config = dict(
    translate=0.12,
    encoder_arch='densenet',
    text_encoder_mlp_ratio=2,
    text_encoder_slots_per_expert=2,
    beta1=0.95,
    warmup_steps=610,
)
Rows from block 3 of the text encoder of a small contrastive image-text model, named by matrix and row number. Rows with one number within an expert belong to one neuron, the router's apart. Each number is 200 + 20 x the weight over its row's rms, rounded and kept within 0 to 999. All counts start at 0. After the name is the row's rms in percent of the matrix's.
After each expert's rows are labels from the 100 texts, of 14848, where the router gives the expert most weight on average: "tokens" is the input token at the peak. Only what is clearly more common there than usual is listed. The data: views of escape-time and Newton fractals.
# router: slot weights (text_encoder.blocks.3.mlp.router.weight, 64x192, trained with AdamW), inputs 0-95
# up: expert up (text_encoder.blocks.3.mlp.up, 32x48x192), inputs 0-95
# down: expert down (text_encoder.blocks.3.mlp.down, 32x192x48, transposed), outputs 0-95

# expert 20
router.40,103,198,223,194,215,193,189,207,161,188,222,205,215,210,185,178,211,181,238,207,201,228,197,224,161,194,189,176,197,184,190,235,202,202,240,197,193,182,190,218,183,195,216,231,173,199,176,185,207,241,214,185,227,198,222,181,165,185,184,189,164,180,189,189,187,233,234,204,208,221,169,222,223,217,203,188,196,177,231,219,177,176,201,194,147,197,163,197,188,194,177,169,219,164,220,228,172
router.41,105,203,189,195,184,191,222,190,175,212,218,226,228,234,225,215,209,160,213,214,183,223,236,236,158,189,217,176,216,185,175,213,234,178,230,169,182,215,181,213,172,191,188,192,171,197,205,220,228,237,202,218,221,226,213,154,205,179,193,208,207,196,204,238,205,187,189,168,202,235,208,195,244,184,183,178,203,183,222,193,205,210,209,199,165,201,207,177,207,229,189,166,203,176,196,190,223
up.0,088,174,166,172,209,209,171,209,207,184,220,165,190,200,217,200,199,213,225,170,237,210,177,190,215,188,176,174,189,232,182,206,223,214,195,215,197,203,235,212,174,216,242,196,239,195,220,206,206,242,186,208,220,188,226,219,191,216,186,168,191,203,174,174,224,194,213,218,231,224,165,185,201,214,197,230,181,189,200,188,211,236,163,245,227,231,174,167,188,184,216,201,232,202,208,204,161
down.0,093,228,222,182,205,179,193,201,225,208,215,208,199,170,215,230,245,240,218,222,193,205,198,173,212,219,181,210,212,191,205,214,223,198,167,195,212,234,194,192,219,179,181,221,194,216,169,191,190,195,218,200,174,190,229,185,189,207,156,188,170,202,234,196,196,215,214,157,199,211,236,201,225,189,223,203,197,210,226,169,160,191,211,188,177,182,258,203,213,195,211,198,208,223,200,181,223
up.1,088,202,197,217,202,243,228,194,207,172,206,161,211,193,189,215,234,251,171,177,237,166,193,226,242,209,227,201,188,190,219,191,191,193,184,197,170,170,193,211,200,212,198,206,181,197,201,193,196,200,185,199,192,193,189,179,221,225,216,188,229,166,189,162,202,240,225,236,151,177,210,187,212,203,216,195,222,206,243,231,181,185,247,186,180,191,189,178,205,168,191,169,176,174,187,183,220
down.1,079,191,171,201,227,197,186,205,183,256,206,215,207,204,181,201,186,161,221,210,204,216,232,192,179,236,202,176,181,244,218,203,207,209,194,187,198,217,170,216,174,210,209,215,213,209,218,190,179,173,229,184,178,167,212,234,205,211,219,206,193,185,228,236,171,173,176,176,216,183,215,184,215,196,212,177,174,212,210,188,204,220,228,219,219,215,241,183,201,220,189,183,233,184,197,195,209
up.2,083,194,239,205,223,179,217,142,225,192,227,237,167,168,211,201,201,195,208,190,204,208,220,197,197,200,224,194,210,229,219,194,215,186,197,162,201,186,179,229,211,179,195,163,213,200,214,225,188,233,195,161,223,200,220,190,193,162,165,186,189,202,202,243,145,211,181,210,179,195,167,200,177,194,186,226,178,208,158,196,195,219,201,174,211,225,171,180,221,206,198,205,219,212,203,194,227
down.2,094,216,175,173,194,182,235,193,180,187,171,166,220,205,199,229,206,164,177,209,207,188,220,229,194,174,164,194,163,194,221,248,181,194,192,200,218,252,208,185,194,210,206,175,186,204,233,177,188,178,196,226,198,183,237,211,228,205,236,166,176,192,202,176,206,196,175,193,193,202,240,225,234,212,212,193,209,209,193,213,234,169,195,194,196,179,203,205,195,231,196,232,184,245,218,213,177
tokens: "colours"

# expert 17
router.34,096,193,186,241,180,186,183,183,199,157,208,185,214,187,190,234,197,202,199,182,228,183,201,216,181,200,218,202,154,174,183,194,198,199,225,169,168,167,188,207,224,183,212,212,213,219,206,194,233,208,179,188,192,196,222,182,206,192,206,199,190,211,210,191,198,186,191,207,221,215,194,219,186,184,174,213,221,236,187,215,208,203,176,207,161,163,192,190,169,202,185,194,228,176,188,219,211
router.35,091,164,201,204,223,175,217,219,212,225,214,226,196,215,208,228,237,175,218,165,186,194,217,178,150,205,194,202,210,183,165,211,197,185,215,198,194,217,191,188,216,184,207,179,212,212,205,166,224,192,222,181,195,209,207,187,202,214,191,187,186,207,186,229,220,210,205,220,214,215,208,207,215,209,224,187,192,203,218,198,210,188,192,162,172,152,219,189,199,223,181,216,187,173,195,195,184
up.0,106,169,200,196,157,175,193,209,169,157,199,196,179,223,196,203,186,217,220,219,188,202,211,195,204,195,184,214,207,188,185,216,203,201,228,169,220,202,178,174,196,192,214,182,186,210,211,201,222,191,198,208,201,208,212,204,218,207,188,161,213,221,202,244,197,205,124,249,229,210,193,186,221,197,219,206,212,212,217,203,185,194,223,193,201,185,196,200,215,200,212,182,218,226,221,182,186
down.0,100,196,216,218,244,186,228,184,191,205,214,203,246,203,198,198,217,175,212,171,217,145,202,218,189,221,182,189,181,157,202,179,199,199,183,207,203,181,206,209,215,207,160,205,220,182,198,187,161,208,241,195,196,183,227,172,212,190,206,194,192,222,163,172,187,199,206,197,166,186,200,187,191,191,208,182,205,186,213,204,196,194,166,237,205,201,229,202,171,197,170,191,197,205,203,211,208
up.1,084,177,171,194,191,201,191,262,213,214,156,176,215,211,185,141,202,189,182,185,172,203,194,190,192,178,234,207,186,193,182,193,238,188,206,189,225,186,210,218,188,225,206,195,183,209,202,211,184,172,201,204,218,234,171,204,166,268,166,213,230,158,205,219,191,209,221,195,207,191,208,224,193,184,188,212,220,181,204,209,201,169,208,210,214,196,219,213,230,209,211,203,176,214,167,225,174
down.1,095,213,186,189,186,209,184,190,186,228,242,197,195,182,211,217,193,194,193,199,219,191,191,159,236,235,188,209,191,219,188,209,239,187,168,197,192,211,206,173,214,170,226,201,202,194,151,186,191,172,215,193,220,231,205,217,178,219,187,199,206,197,241,186,200,222,157,259,160,210,192,187,184,227,207,198,215,226,224,200,202,199,183,210,202,240,210,212,222,174,197,216,213,174,221,186,207
up.2,074,255,221,198,192,217,173,175,199,199,249,185,174,180,206,184,200,191,184,243,260,197,188,180,218,176,206,177,189,230,183,192,190,230,210,202,188,209,213,206,210,185,185,191,207,179,230,246,201,212,174,235,164,185,230,205,219,208,196,200,207,210,193,187,207,175,229,193,193,213,239,209,176,202,173,194,148,201,209,189,203,228,203,196,190,184,182,186,237,199,191,206,193,210,226,197,187
down.2,086,247,226,155,207,187,190,221,226,206,209,169,191,210,222,238,189,207,206,192,191,220,214,193,180,207,162,202,204,246,188,234,198,194,186,207,245,219,196,197,212,192,206,200,191,180,240,164,211,207,220,211,196,214,195,181,200,211,203,234,219,210,212,202,186,222,187,203,193,212,200,186,203,247,181,209,235,183,222,182,194,200,210,151,192,211,200,232,169,202,209,202,169,173,175,174,226
tokens: ","

# expert 28
router.56,097,171,193,226,198,196,228,222,176,209,199,206,194,236,186,202,193,185,234,196,171,188,197,182,181,217,186,215,202,175,198,188,193,209,227,165,166,218,180,207,183,219,207,218,192,197,174,206,185,196,232,210,186,194,190,216,216,200,180,176,205,234,188,224,171,215,199,213,192,231,217,224,209,223,195,162,196,183,196,163,205,173,178,200,168,214,201,196,185,209,175,229,224,154,217,210,185
router.57,091,224,231,192,203,216,221,198,213,170,240,219,184,203,188,176,187,197,209,187,206,203,211,200,173,249,202,226,193,205,159,214,201,176,194,183,151,199,218,203,215,213,231,225,202,228,198,214,233,186,212,176,184,169,186,203,221,196,178,192,188,207,200,201,216,243,189,165,205,217,192,218,181,224,174,219,216,181,180,168,190,162,158,214,172,216,161,197,169,224,205,214,186,194,208,207,172
up.0,136,218,207,165,190,223,210,188,233,208,228,226,173,197,231,189,158,205,179,228,248,240,225,207,248,213,208,200,212,185,201,162,243,215,180,220,215,214,207,207,239,200,192,225,198,176,189,204,193,224,167,161,226,193,215,216,208,188,213,182,247,184,196,190,196,197,188,181,180,195,213,193,204,190,230,202,187,171,192,196,191,187,180,195,224,214,210,154,203,209,187,218,185,167,184,210,207
down.0,120,190,203,220,202,200,227,207,189,200,229,159,194,227,198,216,250,169,191,206,182,214,184,177,209,194,197,216,199,201,219,221,182,156,229,201,205,184,193,183,204,180,160,199,224,190,197,190,185,196,194,193,152,222,205,196,166,186,171,207,194,213,194,247,213,204,194,158,195,219,215,195,177,225,177,236,192,244,215,178,209,207,208,222,192,210,193,221,196,197,216,157,189,232,194,226,222
up.1,093,199,196,165,191,209,211,183,204,195,189,179,200,188,174,212,195,222,130,160,186,215,222,194,214,181,196,220,220,164,234,166,227,209,160,176,212,198,191,202,215,172,183,187,200,172,181,193,209,239,163,215,206,225,235,199,188,191,211,179,220,186,207,185,218,227,192,215,178,178,197,201,194,199,247,209,211,215,199,203,183,187,220,202,186,193,187,201,187,152,192,190,186,199,194,197,237
down.1,083,205,226,172,191,229,210,211,197,209,205,187,214,178,229,210,225,217,202,169,226,253,151,243,180,192,204,196,224,182,187,176,189,199,184,230,227,199,204,203,195,185,210,233,192,229,215,206,186,204,201,179,186,172,220,212,201,212,188,192,179,197,207,174,186,211,169,228,208,229,199,210,231,236,217,200,212,226,213,192,173,219,203,169,190,196,221,203,201,183,246,165,225,200,183,201,190
up.2,109,191,213,164,191,156,206,169,212,191,204,182,214,152,196,221,167,201,191,217,195,204,222,221,208,228,185,165,200,250,205,195,201,194,220,215,210,199,206,180,183,195,198,169,221,205,197,199,194,224,184,219,179,177,232,227,193,216,175,167,165,227,205,185,193,209,202,178,215,212,226,218,222,219,184,200,182,208,168,179,189,198,210,156,208,176,190,180,196,197,202,190,203,219,224,206,176
down.2,092,233,222,218,212,173,213,235,163,160,187,194,208,210,181,232,211,151,205,213,192,215,157,225,199,210,188,222,203,207,208,216,186,205,198,221,231,202,213,186,184,219,190,196,202,198,228,227,202,204,234,168,213,189,193,138,221,187,237,216,186,198,161,191,208,179,169,221,199,220,179,207,188,191,196,174,211,212,214,207,200,193,184,200,207,187,192,197,161,205,197,222,180,180,192,184,220
tokens: ","

# expert 13
router.26,100,187,204,192,199,215,232,173,201,201,199,203,241,228,214,185,205,169,208,173,171,191,222,204,211,235,233,214,168,202,186,190,226,203,216,196,187,211,197,197,205,165,201,204,212,217,175,211,185,211,217,212,219,185,198,166,197,180,218,231,165,234,162,198,221,193,232,197,225,240,176,226,196,222,175,181,204,220,201,177,198,183,164,182,205,205,196,178,186,173,189,170,184,176,184,194,190
router.27,101,176,176,229,197,177,191,203,168,162,194,197,235,214,195,199,203,178,217,155,226,202,247,219,184,213,239,220,182,174,204,181,202,205,232,200,151,221,193,212,198,211,223,190,205,196,205,226,208,202,220,200,174,176,190,206,166,204,219,218,165,219,210,232,163,203,244,164,212,175,203,229,216,212,194,168,170,195,209,222,178,192,193,221,161,175,207,208,211,212,203,174,192,162,197,190,164
up.0,152,193,186,223,224,190,209,227,191,181,172,207,211,194,176,146,192,193,207,179,221,211,226,213,170,180,168,212,190,213,197,193,190,197,221,216,184,214,165,187,198,210,218,169,210,238,187,217,202,183,206,184,218,203,191,241,189,212,187,224,196,198,167,230,222,172,239,178,206,176,188,241,201,239,160,190,218,196,153,216,195,191,231,235,201,169,217,202,186,180,212,209,245,246,158,209,204
down.0,115,250,199,206,176,170,158,205,221,203,208,178,180,177,199,233,233,178,200,208,172,196,194,202,210,241,172,207,213,223,215,219,217,179,213,220,219,204,209,215,197,177,215,194,211,183,217,229,197,188,216,214,178,180,190,165,212,200,245,196,181,185,208,175,207,215,210,227,204,204,215,148,161,195,178,186,213,175,186,198,196,186,211,197,226,240,207,230,205,203,206,180,166,188,235,162,190
up.1,125,178,177,196,216,202,225,267,208,235,208,225,220,203,202,146,216,208,200,221,228,204,212,192,181,220,190,244,196,196,198,175,187,198,182,218,193,242,196,208,180,205,192,228,201,200,176,230,178,170,193,159,216,218,167,209,192,222,192,211,230,165,178,195,198,198,227,166,218,200,183,208,199,203,188,165,198,194,169,210,212,172,186,229,226,205,208,217,207,208,184,197,235,202,194,211,217
down.1,108,239,217,198,214,185,201,146,225,188,207,181,191,220,218,199,191,188,192,210,173,199,189,214,250,180,188,193,201,233,182,234,232,215,206,212,207,217,161,175,201,208,238,188,195,173,218,188,199,178,227,242,174,201,204,196,182,195,231,195,202,189,198,225,207,182,208,162,162,195,190,227,160,238,168,184,229,180,238,190,190,195,204,189,203,220,191,200,226,228,204,198,185,179,223,181,235
up.2,096,238,232,201,194,201,200,203,201,231,232,214,226,219,201,204,190,195,208,224,221,207,246,186,225,222,219,228,210,184,199,239,199,184,214,200,222,198,182,173,235,200,190,223,204,183,181,211,200,235,200,239,204,223,222,177,225,195,190,186,198,231,179,222,223,218,214,183,225,197,182,198,174,182,232,223,181,195,184,158,188,185,223,187,183,201,213,167,208,190,142,201,198,163,204,191,189
down.2,095,219,197,159,204,188,191,219,203,183,198,201,220,177,213,170,203,207,176,223,200,181,164,211,179,216,195,217,222,214,208,169,216,214,198,192,189,233,222,238,165,228,189,223,187,209,228,188,208,252,209,172,216,190,167,212,189,196,156,222,182,221,238,198,179,200,199,208,186,238,197,197,210,217,219,175,193,228,221,215,169,214,191,229,212,218,203,227,185,210,241,211,181,231,192,214,177
tokens: ","

# expert 15
router.30,102,209,187,214,175,221,194,188,210,177,217,202,204,236,220,207,234,163,234,190,197,183,200,231,199,198,200,207,211,189,205,184,185,216,181,171,190,182,222,179,180,167,201,205,168,188,185,197,223,194,199,213,198,208,178,157,201,231,215,237,165,232,202,201,209,198,186,215,248,199,204,204,184,216,179,174,232,181,203,217,183,164,180,179,167,164,216,188,192,174,196,205,222,165,188,176,210
router.31,103,197,183,220,211,203,216,221,164,207,228,233,245,213,159,227,202,189,223,197,223,217,204,197,167,198,189,175,203,215,217,185,208,174,187,214,190,221,217,195,210,170,204,217,179,232,203,214,221,197,223,195,230,215,223,210,168,237,215,226,189,229,186,214,184,226,211,204,189,203,176,227,189,216,168,172,218,178,208,227,220,177,180,223,180,210,202,172,201,186,181,165,198,179,189,193,195
up.0,139,142,168,190,191,200,217,190,202,236,197,183,206,190,186,204,225,196,181,168,201,218,191,169,204,209,209,228,198,226,223,163,193,179,173,215,205,200,219,232,230,196,184,226,204,204,173,193,199,187,203,215,187,221,198,157,182,218,207,191,175,196,193,200,197,214,201,197,212,190,186,178,209,171,195,185,204,190,190,204,209,184,184,190,179,203,257,228,184,203,173,200,216,190,171,211,191
down.0,112,225,202,193,175,212,179,184,218,201,207,209,207,199,191,167,180,184,196,240,169,188,174,216,225,217,182,191,215,227,201,240,242,227,207,185,240,222,210,204,192,187,182,188,217,189,251,169,188,236,222,195,223,202,190,226,211,200,212,190,206,183,229,205,211,199,188,185,206,183,213,210,201,219,180,193,225,170,184,238,184,177,212,225,189,190,183,173,227,205,194,213,200,183,176,214,220
up.1,102,192,176,193,172,203,239,213,182,191,209,210,211,218,212,207,213,222,192,196,175,186,230,219,216,162,192,229,228,216,217,158,195,189,190,187,210,232,193,195,200,195,235,181,209,229,208,214,202,180,153,193,232,207,178,206,220,231,201,213,189,178,194,211,208,181,188,248,178,158,202,219,217,196,233,204,202,184,213,245,186,194,227,207,222,216,178,185,223,207,178,234,206,211,179,181,218
down.1,095,212,194,170,206,186,172,203,236,214,214,211,200,160,218,235,175,169,203,177,209,199,194,197,192,210,187,165,205,216,172,226,255,199,200,229,200,216,173,182,207,218,195,236,189,188,212,184,209,197,221,220,145,197,201,188,197,180,195,222,192,189,205,226,203,210,182,158,186,239,221,175,181,219,179,197,194,201,179,181,183,163,184,222,213,230,212,228,213,210,224,210,183,222,226,232,209
up.2,114,175,198,200,188,157,190,216,199,168,217,185,177,190,232,192,213,202,171,211,229,193,198,194,206,182,189,173,202,183,231,198,217,215,197,235,212,246,216,170,193,176,211,212,160,189,191,209,200,201,190,217,187,211,184,182,219,210,200,130,187,168,200,195,239,204,213,212,209,173,166,226,208,210,221,202,211,159,247,188,195,193,190,203,209,193,190,193,206,218,205,183,214,202,216,211,188
down.2,129,218,209,185,200,242,183,217,231,179,219,191,217,195,192,214,211,185,196,193,176,203,185,194,183,176,211,187,160,216,196,208,203,207,212,206,172,173,180,225,209,229,197,206,192,250,197,206,204,199,189,202,237,197,197,218,185,164,188,238,192,236,204,178,215,235,194,197,183,255,186,178,188,199,199,231,188,204,176,174,175,231,194,145,233,171,177,207,172,221,195,196,188,187,206,178,198
tokens: ","

# expert 18
router.36,095,218,217,212,209,204,183,174,172,202,213,187,241,225,214,222,208,208,209,187,189,232,191,188,204,210,183,218,172,192,183,185,199,194,211,184,180,177,203,207,201,199,185,172,190,169,214,173,199,234,191,221,207,233,216,170,181,233,208,180,166,191,216,205,171,251,226,208,237,189,175,240,235,205,172,183,176,201,217,174,188,208,198,186,199,174,179,206,169,222,216,198,178,176,190,224,184
router.37,097,174,236,188,187,171,225,193,202,211,239,226,224,208,194,189,189,168,185,192,234,199,238,193,205,208,231,195,194,182,212,192,219,196,205,200,198,219,170,174,187,206,236,178,196,208,189,193,209,242,228,202,220,180,218,175,188,218,208,186,182,221,205,207,214,217,195,192,229,205,193,209,187,184,167,181,179,168,202,191,178,226,170,204,167,191,194,195,197,171,198,175,179,195,229,210,212
up.0,092,183,169,177,198,234,195,191,204,189,194,195,184,211,201,168,216,172,156,228,175,195,209,155,200,198,189,203,198,210,206,167,200,220,216,205,206,196,207,233,211,204,186,185,162,208,165,190,230,222,210,174,237,202,199,230,210,237,186,190,215,212,203,217,172,199,195,174,209,173,222,192,201,199,186,207,214,190,213,206,191,196,227,210,171,238,206,225,222,237,211,206,180,222,176,212,227
down.0,101,200,218,214,262,166,215,212,219,210,213,229,180,172,194,229,167,206,248,193,214,223,195,222,206,205,213,200,187,192,194,231,211,179,168,195,201,191,222,174,219,213,197,227,216,231,218,210,202,203,192,229,170,212,173,201,168,202,223,195,223,166,213,197,224,207,171,211,211,213,194,213,182,190,252,197,178,206,177,193,205,171,201,206,254,163,176,197,207,188,196,174,233,179,227,204,187
up.1,073,191,191,182,160,204,200,220,226,206,181,257,219,164,215,194,185,200,222,211,201,188,209,163,223,227,212,187,212,193,207,177,187,212,182,206,194,198,216,208,209,204,177,203,231,189,188,196,201,180,179,163,201,214,207,226,216,240,193,164,206,197,199,176,180,181,195,203,213,200,215,225,208,181,246,199,198,214,140,193,231,221,198,187,188,197,244,191,178,192,194,227,210,198,156,204,221
down.1,084,218,223,180,219,206,179,199,187,189,215,201,212,237,230,203,189,202,171,206,202,195,208,173,193,200,224,217,206,248,233,252,193,208,201,225,209,201,211,190,206,204,208,194,208,210,175,166,241,178,204,189,192,206,217,159,201,190,211,222,197,187,206,205,207,209,208,235,203,203,214,186,224,198,171,179,231,159,244,211,179,166,209,190,214,202,210,228,225,212,238,167,188,181,203,200,191
up.2,115,199,222,184,171,170,190,181,155,158,195,209,196,232,198,175,219,195,227,163,214,187,199,226,184,175,202,191,182,222,172,219,197,189,225,233,197,196,179,189,166,208,222,182,190,224,215,221,201,172,213,208,199,193,204,189,177,184,219,220,198,194,171,211,209,205,235,202,169,232,212,195,194,228,202,204,190,207,166,209,189,183,184,205,220,147,199,212,189,211,232,180,211,228,197,227,189
down.2,116,232,207,199,202,203,209,192,184,220,225,178,254,181,213,224,175,191,188,198,210,205,207,200,178,195,215,202,247,195,233,245,201,221,171,218,192,194,193,171,209,176,179,187,198,191,218,196,220,237,183,211,200,210,210,200,195,242,201,194,172,216,167,178,199,190,164,180,212,166,192,224,209,198,190,197,191,166,248,178,197,199,205,200,222,203,199,217,212,204,163,199,175,174,205,163,202
tokens: "tricorn"

# expert 1
router.2,097,220,209,233,172,204,189,202,165,223,228,197,201,176,189,178,249,211,200,169,210,228,241,203,164,219,217,193,173,208,225,191,190,186,241,168,211,179,180,183,197,171,229,215,166,187,218,170,210,188,218,214,211,219,233,179,174,203,189,209,170,186,199,205,189,200,206,208,224,205,166,197,203,201,165,169,200,184,188,223,206,172,225,207,190,183,170,178,195,200,185,184,190,201,219,229,229
router.3,096,223,188,178,193,190,177,167,198,208,208,189,213,217,183,209,232,196,238,193,205,223,203,206,188,195,238,207,180,198,170,242,232,222,220,209,221,188,166,211,190,210,202,179,173,228,224,219,223,187,211,222,194,186,235,173,191,191,223,189,207,197,192,208,205,194,229,208,193,226,181,238,186,188,206,200,210,192,210,170,189,170,175,206,204,193,209,155,193,203,163,216,192,186,207,225,212
up.0,095,205,227,252,190,201,194,206,187,222,182,206,216,215,190,190,215,197,236,173,227,188,218,222,203,175,174,182,165,235,182,235,159,206,248,200,168,207,191,142,162,179,211,176,202,207,201,222,196,220,209,240,227,193,215,222,202,202,218,190,197,211,215,218,211,169,214,203,188,236,185,220,207,257,201,190,210,191,185,237,177,202,201,239,252,211,187,200,206,191,202,214,198,219,200,214,179
down.0,090,167,196,167,206,191,215,198,201,141,186,186,153,187,219,216,220,182,190,181,202,185,171,212,204,223,178,215,211,179,182,178,224,208,198,216,222,205,175,222,210,196,199,199,186,190,209,185,190,200,162,199,190,201,233,209,202,201,212,184,167,208,201,233,193,220,186,205,191,216,214,227,234,184,210,207,183,208,212,178,188,208,210,193,181,169,200,209,180,223,168,206,204,203,203,171,199
up.1,135,222,216,215,187,219,212,183,212,183,204,216,214,148,188,229,237,194,198,218,181,190,161,240,192,179,194,218,192,191,199,213,213,188,230,211,218,173,173,170,219,230,174,222,181,211,231,218,214,211,193,214,200,184,222,174,214,204,180,188,199,168,179,184,205,216,226,190,181,198,174,191,216,230,196,205,203,215,158,203,185,211,166,186,227,202,203,219,245,200,191,231,243,196,206,176,184
down.1,133,192,199,179,244,197,247,199,174,234,199,181,200,187,194,197,159,195,182,240,209,195,199,191,195,206,178,187,158,199,191,187,200,215,179,211,211,221,221,219,188,183,216,215,186,179,167,208,209,210,218,165,190,206,198,226,173,209,233,229,196,228,181,186,194,188,173,189,235,172,198,201,201,144,217,164,182,203,170,186,212,204,159,205,205,184,183,209,160,186,215,185,196,189,203,219,198
up.2,120,207,183,212,217,239,188,226,218,200,190,208,199,189,205,186,212,195,187,223,210,208,204,216,191,184,205,186,208,205,205,190,206,201,207,222,181,190,200,192,184,202,200,184,235,168,229,204,178,185,212,173,188,235,180,239,219,210,198,183,210,208,213,236,216,212,221,194,198,213,232,199,163,190,212,188,200,190,207,219,217,171,233,216,215,228,207,194,209,185,200,189,181,202,203,245,200
down.2,114,178,205,182,198,202,235,183,180,152,208,210,190,176,221,202,267,170,207,214,166,196,223,190,191,205,176,223,184,206,241,197,222,187,202,211,206,228,162,194,197,224,216,203,186,213,201,188,183,193,207,176,182,228,187,193,190,186,195,202,233,215,226,221,188,215,204,184,209,218,225,210,195,220,158,189,213,209,210,167,210,177,193,186,178,214,212,170,218,218,188,186,202,205,182,226,231
tokens: "tricorn"

# expert 23
router.46,095,211,213,209,213,205,178,202,213,207,169,193,226,174,227,208,182,227,175,217,196,218,215,206,195,206,165,199,217,208,198,187,191,222,168,196,215,202,214,198,219,198,215,179,203,218,204,228,212,235,171,229,204,194,176,202,174,210,212,167,194,190,224,216,217,171,233,199,221,168,222,215,217,176,218,214,205,197,241,186,215,200,235,216,212,213,234,203,236,198,192,206,171,185,178,183,186
router.47,091,197,235,203,179,207,196,177,177,163,177,183,216,224,190,224,180,195,174,213,226,205,206,204,171,200,239,218,193,170,164,222,206,185,189,170,210,168,173,169,198,176,200,185,224,201,219,202,176,216,218,219,193,181,185,190,157,253,181,193,211,206,225,204,170,184,200,201,241,215,171,193,231,165,209,194,209,201,171,199,160,197,177,166,191,196,192,227,178,214,224,186,212,184,206,241,207
up.0,117,185,202,196,194,210,192,223,238,222,207,228,156,174,193,150,223,201,203,232,242,190,211,179,209,194,217,221,192,193,200,185,193,196,206,190,173,200,200,205,214,222,194,222,212,167,180,206,177,170,203,182,161,233,199,264,221,189,199,230,194,189,186,200,211,185,203,183,208,207,187,191,218,219,196,178,190,200,153,201,219,190,187,197,181,219,206,190,207,189,204,225,206,197,181,221,196
down.0,116,257,242,169,212,165,190,191,221,197,226,153,193,228,203,174,205,182,211,185,192,200,182,179,197,216,195,182,206,204,199,223,184,190,214,243,207,232,172,191,178,188,175,197,189,223,218,158,176,222,183,181,202,200,199,176,224,191,181,178,212,217,203,189,186,165,215,219,197,195,246,216,201,214,207,209,177,217,225,179,217,200,207,198,206,183,177,161,211,214,165,214,181,219,174,218,192
up.1,077,242,202,174,203,230,245,203,205,207,203,223,242,195,212,188,204,223,169,224,191,180,174,172,182,218,201,237,172,200,211,196,220,189,182,180,208,189,134,210,202,186,206,206,177,169,205,211,172,199,202,188,221,228,228,220,224,181,195,213,218,224,234,184,206,184,200,154,229,219,218,214,196,209,255,199,216,234,210,192,209,191,212,191,197,222,187,210,215,198,184,215,199,175,194,182,189
down.1,090,182,226,210,230,179,206,179,188,184,220,210,194,206,216,214,184,197,195,184,247,204,155,207,204,188,195,190,194,209,190,216,176,221,198,192,194,174,190,218,194,212,186,217,223,190,255,197,211,208,193,228,179,165,225,214,194,233,192,153,195,215,184,205,219,225,152,257,194,202,250,209,193,198,176,188,195,196,185,189,179,186,165,188,192,195,193,214,190,208,233,220,185,207,206,188,203
up.2,093,189,223,192,161,204,200,221,183,216,163,181,204,201,208,174,208,199,222,180,215,217,156,219,195,197,198,204,233,193,190,184,178,169,232,209,229,182,243,181,203,228,206,258,189,252,226,155,204,182,190,227,197,170,208,199,217,230,175,182,191,185,157,225,184,195,206,182,227,206,210,188,219,186,178,209,191,187,208,197,219,199,185,180,167,186,196,192,224,192,200,202,183,233,172,216,203
down.2,136,215,195,170,222,171,212,203,211,173,222,174,206,204,242,186,186,181,204,205,195,212,223,158,179,216,234,203,177,204,256,217,214,195,169,226,185,190,213,219,224,182,181,157,201,201,235,206,194,199,233,195,224,251,199,189,203,174,187,216,197,201,206,190,189,174,220,219,187,185,229,199,188,224,208,180,213,192,215,170,195,191,221,204,218,183,174,200,167,181,207,156,183,192,205,172,198
tokens: "earthy"; "colours"; "dark"